A small contrastive audio-text model, trained from scratch: text encoder layers 10, 26041 training examples.
Rows from block 3 of the audio encoder of a small contrastive audio-text model, named by matrix and row number. Rows with one number within an expert belong to one neuron, the router's apart. Each number is 128 + 24 x the weight over its row's rms, rounded and kept within 0 to 255. All counts start at 0. Numbers have three digits each.
Before each expert's rows are labels from the 100 clips, of 14848, where the router gives the expert most weight on average: "top examples" is what is common among them; "band" is the frequency band that holds the peak. Only what is clearly more common there than usual is listed. The data: short pieces for a synthesised band: melody, chords, bass and drums. In brackets: how many of the 100.
# router: router (encoder.blocks.3.mlp.router.weight, 8x320, trained with AdamW), inputs 240-319
# up: expert up (encoder.blocks.3.mlp.up, 8x160x320), inputs 240-319
# down: expert down (encoder.blocks.3.mlp.down, 8x320x160, transposed), outputs 240-319

# expert 6
top examples: drum pattern: march (50); bowed string-like (38); clap (38)
band: 2000 to 4000 Hz (68); 1000 to 2000 Hz (32)
router.6:153119149138136129114118124126164147107134135136115135097148142138099093106106098134156126159145157127151105159164158115121129133148155119085148139112137195184115148129148088172120119125092094165120096143147095138118139115115142148103147148
up.7:141122087166135117168162134136120146086120091131164141090109154105169110086121174097099118119113139104136144135139155114142138108106135121113139118114141096164134138101114117126141151151102126121117122119102148139156132134172129115127183103
down.7:125145128116140131152118130138087137174098171132095128130115133078121156139122144136125130110157144089152137152153134156118130133154121124114108113153097139139159140168108090161136121173107135113098140137094129149086134145138112118160117173
up.8:164136102161163108122134095143172106109122172128147141155130115138107148149103126104127132150112126152126172098111125108125110141140096205135110098166150094112138090115117120122166101128175113100125090123143111138113154129115090125144090121
down.8:150153107146129150125144152114142118098133095146141115127188126095098145120137139160119140190127110154160124126112156134165108110131141126127110121121102116122093153149097099154122079108172133113163109109124136145135154134169109110127136129
up.9:153139135125163148090128098161119161124138131122116106133119153134121122137116145168132140116138112116141124110174205130147163146090118105138169130171143124111122108116129119138165111131080125109127113165122071133085153112079148097112146122
down.9:113127122130115116127136140134164129137141062162124105152098077165108115071132127193127120163166170118112116157097111113111137130146113126126116173093133090105154119143139137132104187154150105153147153145100121089106118176124125184151106101
up.10:135098167132108128066138146109118133157159183160123109115118136106116094142130106111116150091171123129168108101119145129142087135130098087131127099107114136131117167163120099098104163128126134084082114102141097115140137134161112106146072130
down.10:145123130107131096148119129111113123143135073132119163151173124144149131130132130106136110178137155165121080116150152099120094135127120167124094105118110120101122164158136108149138082153149146142146122093111100116102124124087125124134117120
up.11:157094120134127139078118151111136155107128149086156124124101127127128149146164105125134150175105097118140110106103089133132150143147102086127098147143085106128076124123148131116112110126136152128098125103141119185137116113147129157082114110
down.11:180099105173075119144096126112142134164138154135141124123142129153156079114173128121134122116149139155136140122125156144100117128142096107133156115122111146151141115113140121138130153167146146146162154132158117163103123123124129122070157163
up.12:149108158102118124111159114187135131112146147124145130122159127110119057138133116164159128147168130151106116107119178138137131130160132088115187137155112160130164122130135098127131115143172114123154104172146153156119100150147086107139148118
down.12:088155149150112124139131170105137198105125128126102141131166129125127105147162141164160166150168111148091111114145145125099135116137142137109125120085185152124139144119150138135129096130128151163124131118146111162090098125079099121130154138

# expert 3
top examples: key: G# minor (40); key: G# major (33)
band: 1000 to 2000 Hz (92)
router.3:116133063120128124130130136096090128123143085155101166130096123169151096131115093108112129129147116148135112121157173095167099125149141151143130137107178169156109090157104107137149128114119107122143091128146107175139108112134152132159120107
up.7:140118132136096113124098146130152102108159132138123153136113116110139120121132126109131120097099134125111133180112179151143139112123151162121113083110160159151198126103128158148125116125125120105180145146145118138097141083146128154141112125
down.7:116113101115131130127161089139144111120140117126135146151140096158107143113120149135088151096093166126127157131168165184096107130131133151124109139131104151126176104135132139101087114121146133102133082138103133117141125097152119099100114129
up.8:163161143096169106099119128147086110132140111145120109156138131108145129115112153135137145144125115136124130152122129142127160150130135087137117095136112126148122112103117109179116113150177134101164155160153114153133138110136110116104133107
down.8:108156152177096138114177169123110100080133135083101135120144141138115153096105113139156161088117139173112121160115137181154130133141153102102126106128114080120101132104144166152160146126116091187095169147112140131160132153137106143135175147
up.9:095084121129100145107144112087099118134115124086108092095152069129138149148118118169134133128106131142110136141093148152126117126145135130119113123090106093094111130171162109120125157068144114129095167144103155140116143125122165101116115099
down.9:110154146107147137138121116103097130098092068135096133077105085105123090166146162128111099089143169129099126112163146120125085124166091135126152160094137108130120098114098156127083125139119153088092143126116108093113127112122114160128124126
up.10:152122093170127146134166135114121155092139091103135166115094125158157141101115165109080129158141126122123146142100152113133188118115094108148165180140131125117095129092101100159143097151139134173131126082145128149137144137144125155168184112
down.10:112110159111101098146140153110136151108164178142105126110168146122121089145174133087106127125127147127114122137126139141115148120104123154111105162128138167146120168121127095174160132175120128131129121112153150155126126133121147104162140139
up.11:140130145151098140131139154105067109180093145120138120159106149150103167149152148110119151086098131139134114156098155175138058125154149133162117168186125127146122115143120115116107111120102098120203133144122111128085130119128139118122120127
down.11:146130131094089120154089143160129111108073091117152152133142166108144090122120144129132121095154081132125157096097108157100147127087214093178209118120138105092096136151106117104121131101129151113120163103128115146118126113123125125148109161
up.12:129144182135140154160132086107060121143129109107142160125133118142141128143163151122127154140105145117161164148118118128121097165155114125099159114135133103158119116164111100130115109125078117134117118143058077091143152131112092089096112154
down.12:162154121106113160143135121122163111113086108085137137133096143142133109141098085146166149142179112099118093101111112151122137145108101116115108126127128129121143082131155109103120147148135147117146135097113129152129096116165076155172120120

# expert 0
top examples: snare (60); ride cymbal (46); text has "noise" (29); tempo: 160 to 170 bpm (25)
band: 4000 to 8000 Hz (99)
router.0:145158116099129127155089112130172129118128131110109146117122105097098130134124120148138114095127128120118136076137097106100146119109153157123146130135115162114125138121175145132120090117105150114114133094150144114116109125150154117092146084
up.7:113119115128099088115149100092133158126123139123101116139110116125156159144114137093133139097133115110096121109144146154164141191122174098129111114144122124136135099152142124097087120109194169108127150142167090102139143117171116095122155153
down.7:136148104122117134152111136162146143114128182125104154151122196135166128109109130140094117083169138102121073123156180134143143163111121138101115096118167118149122120171137125147099146161095095119083123113125132129158127136130124086113090126
up.8:151122136116109143117137128142145150122149155140126120166141143171181150098076109111162138151133173143133166115117107148182139154112148134104175149128171147169159180157126130145143132084138121100152180135156150150153147122117115131137161161
down.8:138111054105120154174109135170145118092111114129113158187095134122090139148149135146085140106108111161101150145103112140131140103111145122136175119138133110124153134140123117125131095098119166127124120141129126102108154105145109165115105119
up.9:087123122124113133142095123148114095109169152155126114125117122140122131124110122133120168105159133128155145137114115152138178102141126142182088151132110130145126185105163113131101092111150123127136160139189163141082084133153143108132105158
down.9:124174154121138125147097089115133138146112111092136154086130110105103119125131126126157138114128078105150136118102131124116112191124125104121110128179107113170107076123142130136084147151159131096125119145105079101112120100165128130142134120
up.10:162164165127105125175173122153119116104115137125135136084141063135088137111143091133131138133124133139117138145118134144115117122180108087154138134124130101066118110121170142155117136144136118122100093134135113121117120114105130125103109118
down.10:123145120115112097141130155158139117142141145142088130113131175146132126111105093105125104153142115111112154144110130146098108126119122180110110083113129133129073124096151093059132139117140114107134122140129081158200131113117151112176145125
up.11:118116103149112140117121094112122145130125161152152171164134165117155057120110178142123107119107121138138147188132100112130134153122113130078121103113123110157116147146126106144111093123158143133080127112163137108141134089117111091158110103
down.11:157164144120119101112142170146117120129115150138113092126130139099150133112104129138138095113128079195112128129128099153168127134116143135097154124177167104099179091126127129129125144172139124191146134154168143118115097118131106138101107108
up.12:117108116148111122118111157146159184146167122144108099114153125131183112123114120122124158119101150149146138097138126116115146131111158116149138071131152148134104117150077094128137129100163159119156188124134164082136118124104161129081131132
down.12:103165149110140150138093144125144139131116151109093117111133117116108137133148125179117080086169150135133147106088106142108142108098157119118097101145144089134107147121140103099154117145127155067165163114136124132100184149141142127142086102

# expert 2
top examples: key: F major (33)
band: 250 to 500 Hz (66); 500 to 1000 Hz (34)
router.2:127153125116150121117164133116089123131085142141145112118114134105164134138151142116086133143157130125107123106115136132128150146115123133150095113126084083109111165135092153111148145103154158145145165109116125143102098132137110105182088143
up.7:185156130168121139111144116137152124117102125135126110120147098154083136127125141134155140111139135121169123115147134102136150115176112113114114128115098109130108096105160128114100150160085122116151147132143133128153129098139150156150136108
down.7:141147125176121128122098057122132158087097105156105101120149130151115103127198167154141141107111121143143175164090140113141168142125133135148096135139145159124129101139105133133074124138140113143175114098114180137140150125132126150136127132
up.8:112160162153137169147122114132145132116156143126127119123138130128104194101125153166135133168124151102115127113160111129113086097100139126138124115142100146137109151147114148106166102162126129149118116101113130113099082087153177114102083130
down.8:132088178137125153147100099123141131145128066144097141134134111085132092121125135135122124133109095146150133110135077081085115136098122115153128121156147103149112134110117151164140122099158125145164123081138152149153135099175102122085147142
up.9:120174169101123108115181159131135133126133100092122150161146068113103145083153133096158158135152136128153099113084106144098105147151163113114156128125128142120140149067129135130160144094138112187136116125101119133074099182134091145131162117
down.9:133135167152110122126154132101109166127183111087103119129134124101144097148128137115138146148125140136110120091164129139123122112104166125107074111162100159121108094140144152164141109108149106142136090088099163146121124175123134136108134115
up.10:131146136120152161111134166127111115149182109170060127105129137149122144127080125126143109127091091137112124107164160127092130149137121138112164114153130110124111105112187156170130121148135178039088101144141164169123078170144101066138097125
down.10:138135130150115124159151121151148147131143141131154140142136157115137126105114104100160094107097139104136116085113086126171115124095075162107162121120130149130107131135133103133130162142093115103205117122150124145135121144116135135147108108
up.11:133124125127148103136118135121108113073088127131075139122144148135117081117154150119125121179149176138149122110148098133165081144129141115105120145094137111183140155125135137136114137103095147121109127105121117143092109130111134112128145115
down.11:136124097142128100097118128134169162165118132076114108095149106193135124147128089113103097117126105137140110167113109118175138107113145121154123106124118202149094137150128110145113116153098103127152213133123141095115117138093151184132128148
up.12:083111130096116106114121111141141132110104143106094118144130128101135123155113140120160086152111148127154176208161071102134149109145102136136165100155119120140115173104096151131109116126127107141155113148134135147166103085083153142135098138
down.12:139122165139143114134154065122140114135118117116156128109131171161098114159105128121106159077090135124116120100078110141111161178125110123163090128122125149122141133106131132137121098090123082139117135125158127150139088140127142121127155155

# expert 7
top examples: key: G major (25)
band: 2000 to 4000 Hz (100)
router.7:133119158139116133143125127117134097118121132158137121181121135149126120092132143116178130122123114130138129122156170142123132099125146112156087132139187135111171079139115117126138111172116095119171152158132141140133106096153101120113126137
up.7:123070144122114193126110151117150110099127154140107093156146132128134156187088151171119160081100149120173150110108116144141121135190138128156172149116134104144124151131120098126104118113104145118069133135132146120120105110156126141075137100
down.7:091124121165107100149107153105096135112115157170099089157100130150146112127162124155165122105133126168142116086120151158076108146120129162135135159158124138116118153192131135121176101116112148125143125094129126104117134122111162116124105162
up.8:180092063170106130095139161115118143129130150149113141107121085090115127107144147109110103083102160154123128124152103141110115152174154117093102134160130145124143166118113074123148085119122133157144119153146159126151131132124118154159152143
down.8:122072135123100118155151155122141118116080164096086104133151082129112102139135132152117176144133088116117139099115080135122143119139107109154160126132079120073134158177141168109156080163113156125147120128110170122134171131130110086114145135
up.9:111138168171131127107134133112143118134111131136140120150138104115145115119145137126135121121103151151091133131091117155175099159145141146109132165084143154112123128089138153115094085105131131148177202097136121154144058126166115149115150140
down.9:104112067114119159138135096140131161113151144100107121166120097171139158118141114151131125128142143156116124092132122127139138142121146092152156111147129102169057127166148107152177097130091120124139125170117141105133120111138081105112142180
up.10:101163107130124149116132133099138125100128086144103144139158146131159144129141139101141142118149091195111139093110163144165094110151084159147105134148130089188153153153136145117096111115105125127160095124187125140095157135087122102110137118
down.10:087110121142124156141081146092136144127114181128153137145100140107112140124159137155128121090144131141125077129106069150158113104086103131089170119124100108125122124131131109114118120065102111123136110151084136168132101141139098135125108152
up.11:143086118117109145196138110168085088146092116111143166129137087111110112139132145135117142158120146153137117138135111133119081113094133115177164125110130121133138113133106146150115139110154140130108132153110079116117128125125145122117128145
down.11:164118148097101080119121131122109090114120105079114115146117125091128150148108142117140096162144151158091145128094071116166149122112110125106150135119178132098137119142109121154124120123137140119170150135084150136106102111123122130114119136
up.12:116142069170148146104148162161106122129141124094131111094134121113119090141102123152164115168144129158122174139131081122144114149131113126119083106115127116130103127109120115133130152097122106125118159122133099180124131114123124179128124155
down.12:105114131116067171106144128115105143144152148119167124166116114128122129101151132146114135118132140109143131136128131149121165147102156109142127176107157134150080086107115115151143148160119159139111150128163104121101116142088107172122132137